Weights of a small audio frame classifier.
Model: log mel input, arch conformer, norm layernorm, width 256.
Data: 26041 training examples, 14.7 epochs.
Rows from block 3 of a small audio frame classifier, named by matrix and row number. Rows with one number belong to one neuron. Each number is 128 + 32 x the weight over its row's rms, rounded and kept within 0 to 255. All counts start at 0. Numbers have three digits each. After the name is the row's rms in percent of the matrix's.
After each neuron's rows are labels from the 100 clips, of 14976, where the neuron reaches its highest value: "peak on" is the class under the peak; "responds to" is what is common among them. Only what is clearly more common there than usual is listed. The data: melodies that start on their tonic, played by one synthesised instrument. In brackets: how many of the 100.
# fc1: first MLP up (model.blocks.3.ff1.fc1.weight, 768x256), inputs 128-255
# fc2: first MLP down (model.blocks.3.ff1.fc2.weight, 256x768, transposed), outputs 128-255

fc1.476 120:119113118133139141143157089090182138071227156130094142113122072145116117150084162123096154065124184088135151082146107122119102124165100202155099123138147128135183123115114107127083177126145136109165107123112106139164138183066089138112118123096190060095116102102123094128168104136093173127090125150121154190101133085129169103150112160118110128136099127113124118145119122118173100077155
fc2.476 103:131102139125160163088121144212159132147129153106158074075145101094082172200146169156093162149095156125138099176105156148082093145062149127138163138059050103129071142102082215138109143128101100100093207126088133136107140099149124140119100149099167189124112148167071107138113097161109147102126093150186137096092095095077116135190119120108126095197145197148112098101102138137128174116149
peak on: no note (99)
responds to: staccato (80)

fc1.381 110:208099107110160129184125127109106096113152093081112174186096124113133075098183131133074130147076101118188089083146089133145160158166119148177123122140135059127134169136157156121154110174160147075160093112139119103169090118132149099098125144079113178173122149082110137243129128101114119156095119103100142158167100178077137111097109144126142192135052109098143129153167104130143108095111
fc2.381 113:113155140148067195077157092098139132112131122129150145078131149084122130149157120110089159151066133093144133096105098135159133116100091171042153136150100154103107095089125068159121152096129106141107128122125137116105170159116103134152119151152136080137116115127183131111169164162224125098205135151116119173091132100148180146136087148108190133112144131143087100103106133122122137178084
peak on: A5 (46); E5 (34)
responds to: bell-like (100); the note A (64)

fc1.349 106:112176168189107143137107156111109164083119110132114157115222153122175102106063099088136120089094153106111129156084096213108141149113185095183114169056137158103107151163131144138136162126133222133085243107111175166094083128103121066158174064089069164116145133087150100135132112084159096125102090134169112118105097115148098098065090154124072063110095121144104128148097120159157142143143
fc2.349 108:066141144132161125112047158132080125063142106087097188084175105145143070131118126146166150156080151059108160127188124121094135149120159129120109136055103107156123161145118141186104140144144155104139064088161160087166168147227143123119113132145106153108157090097102083101127145125099119178144144176121149108090135111115133146165123077122114131112140085085145127128099178167112145132183
peak on: A3 (81)
responds to: the note A (89)

fc1.347 089:105150118168198179128123137071142134158116119111121153091198129072187107168097168096174150142095152061179129171155138163128156093130152103134129183108193150084091168096064109170074118137125167147151143113141161156114132113060112073119149105129092170129159102074199151115121147110168127118132116153201153096135178118178097143082139079133154128075047132111120083115099124175095126138181
fc2.347 087:166149124144060129057125111120156075099085138113083091076113081145064133107096095115158118121062085136180131066076152114137080151177160140181093100108093101104119123120233137146143093108172151162173085110110147149108101141113098068133089113132144183116147122155120106120143124074123137156156157144151099145109104075100100143114157081143170107092121121129178133129158165130159109145147
peak on: A3 (92)
responds to: the note A (95); marimba-like (45); sine tone (38)

fc1.390 111:156094125137102213102133133084118115156116140144108136054155100121124132087110145100118122100133087165168125155093085153148118142108110151073156107119172108165126123190119126124085124115140109173120157124112190125165125167127133154072192156048147132160146100078120102174169154120186162119153108167184148129111092110129111171125126115182158117096106165114106124120104162130085156165171
fc2.390 111:179107147128125169088087204128126077146094118148154138086126113161144069125124066152129112178069097123182127193108166159171073115133159172134156112122136149107111159104174160149136183164126132134152080121158165122093149090096142142090160108089146141117147140132128116174190131095134099127176144144142082132141117124146157153080159101204153103137100093096171106080187147144151194157093
peak on: A3 (57)
responds to: the note A (92); marimba-like (79)

fc1.480 108:175162095148135133134102124132131116119105097121170102042033198145139123191114102155188126156167113140099172130077158186138108131139154162202099160131148113109136169068124149097173110161092159108181137118084185114118136145118098101136130175125129158100098098132123121150169094109142096160150160110169053117145073137187094124051142153123124087148074143079125156126130073127055115211081
fc2.480 112:084191104113138154081108117094131144139121105108119198094135079157124154111099105083140179161072065081113131116036122175138092134056154118116121109113153113141084116113114134106099074148114145108087173098124171096102172087152100092134110157099092150128140174139152106136110115121149158131099133088231148119147070144092088069092152124117144176089098141072133118159159112147116171077170
peak on: A3 (91)
responds to: the note A (99); square lead (73); tonic: A (29)

fc1.451 087:092214147190213141104028118085072182048106156100146114086078129098130196049133077148105134127128172152071149114086083144135143170101179104122148137088138131107117159158134120076149130171148148087118155202128125172153104129094134138145104108050115139093122110121128145173134135122135067200164153139127148110129094055155146123089148097159135097111114158120139159091219127153117157131067
fc2.451 095:100170125116108078107067108181149122104067103068109085122135079101062178128114132044158163094086097093102146120111144131153130103114202098139130081102154151119053117111128162118116168112127152191117124113120143067071170134217175117091109135149101190122154160141166103095098087098114127114132092104200119161116114128079134088074106122115107094125121105182188111112098135138105132099140
peak on: A3 (100)
responds to: the note A (100); tonic: A (33)

fc1.443 122:118067154099154218104142157075113104126097162173107168080169078112141141050096104037112127138111098135178127155128069125185082130110107135080183091102150064143098142199133146093094141099097137171116171108191166109140150132114102152101167131070124083161104167104123120139162090159170150093137091123197133111151097107103119193109133059109135090094111157147121111140110178133128132122147
fc2.443 118:184140138137101143093041141095134126126094127139130178119093179169143065123104051151142120096079068172193140154067142169163088114166183064165154124105164138106112130096147180176114166137151142101144127117133180097105159142109132112126172157106144158087121125136127089154170120106077078128190123151166100126180114106130101105111147120152166073139093079067188104113141107150173156183136
peak on: A3 (67)
responds to: marimba-like (89); the note A (76)

fc1.133 113:176154152156113089097211053109131125166157112118150137166101169117175153134095139134106111173113115108124106124134117114105138064175146090098203198121139184129121040154135116138135147104131163085074038090138195137130122123124150065187125150123158080119162123160213136135168125096159123179124134083150151125127159122095137169154202119149142119073178151141192160114152110151135182112078
fc2.133 114:106106138119094128161108098119142111137056197135158181125150086166111128119132101132137126119144091144083118092107154142121119120152158133183119117102137099153137116120154121113141143115101135164130168140124146113126064163156194133103115139106130104130141133201151099131170142135155140122182085124092104053180104123114130170094121144122113129127153161103097100132102057168132181113170
peak on: no note (93)
responds to: staccato (57); mains hum (31); rumble (26)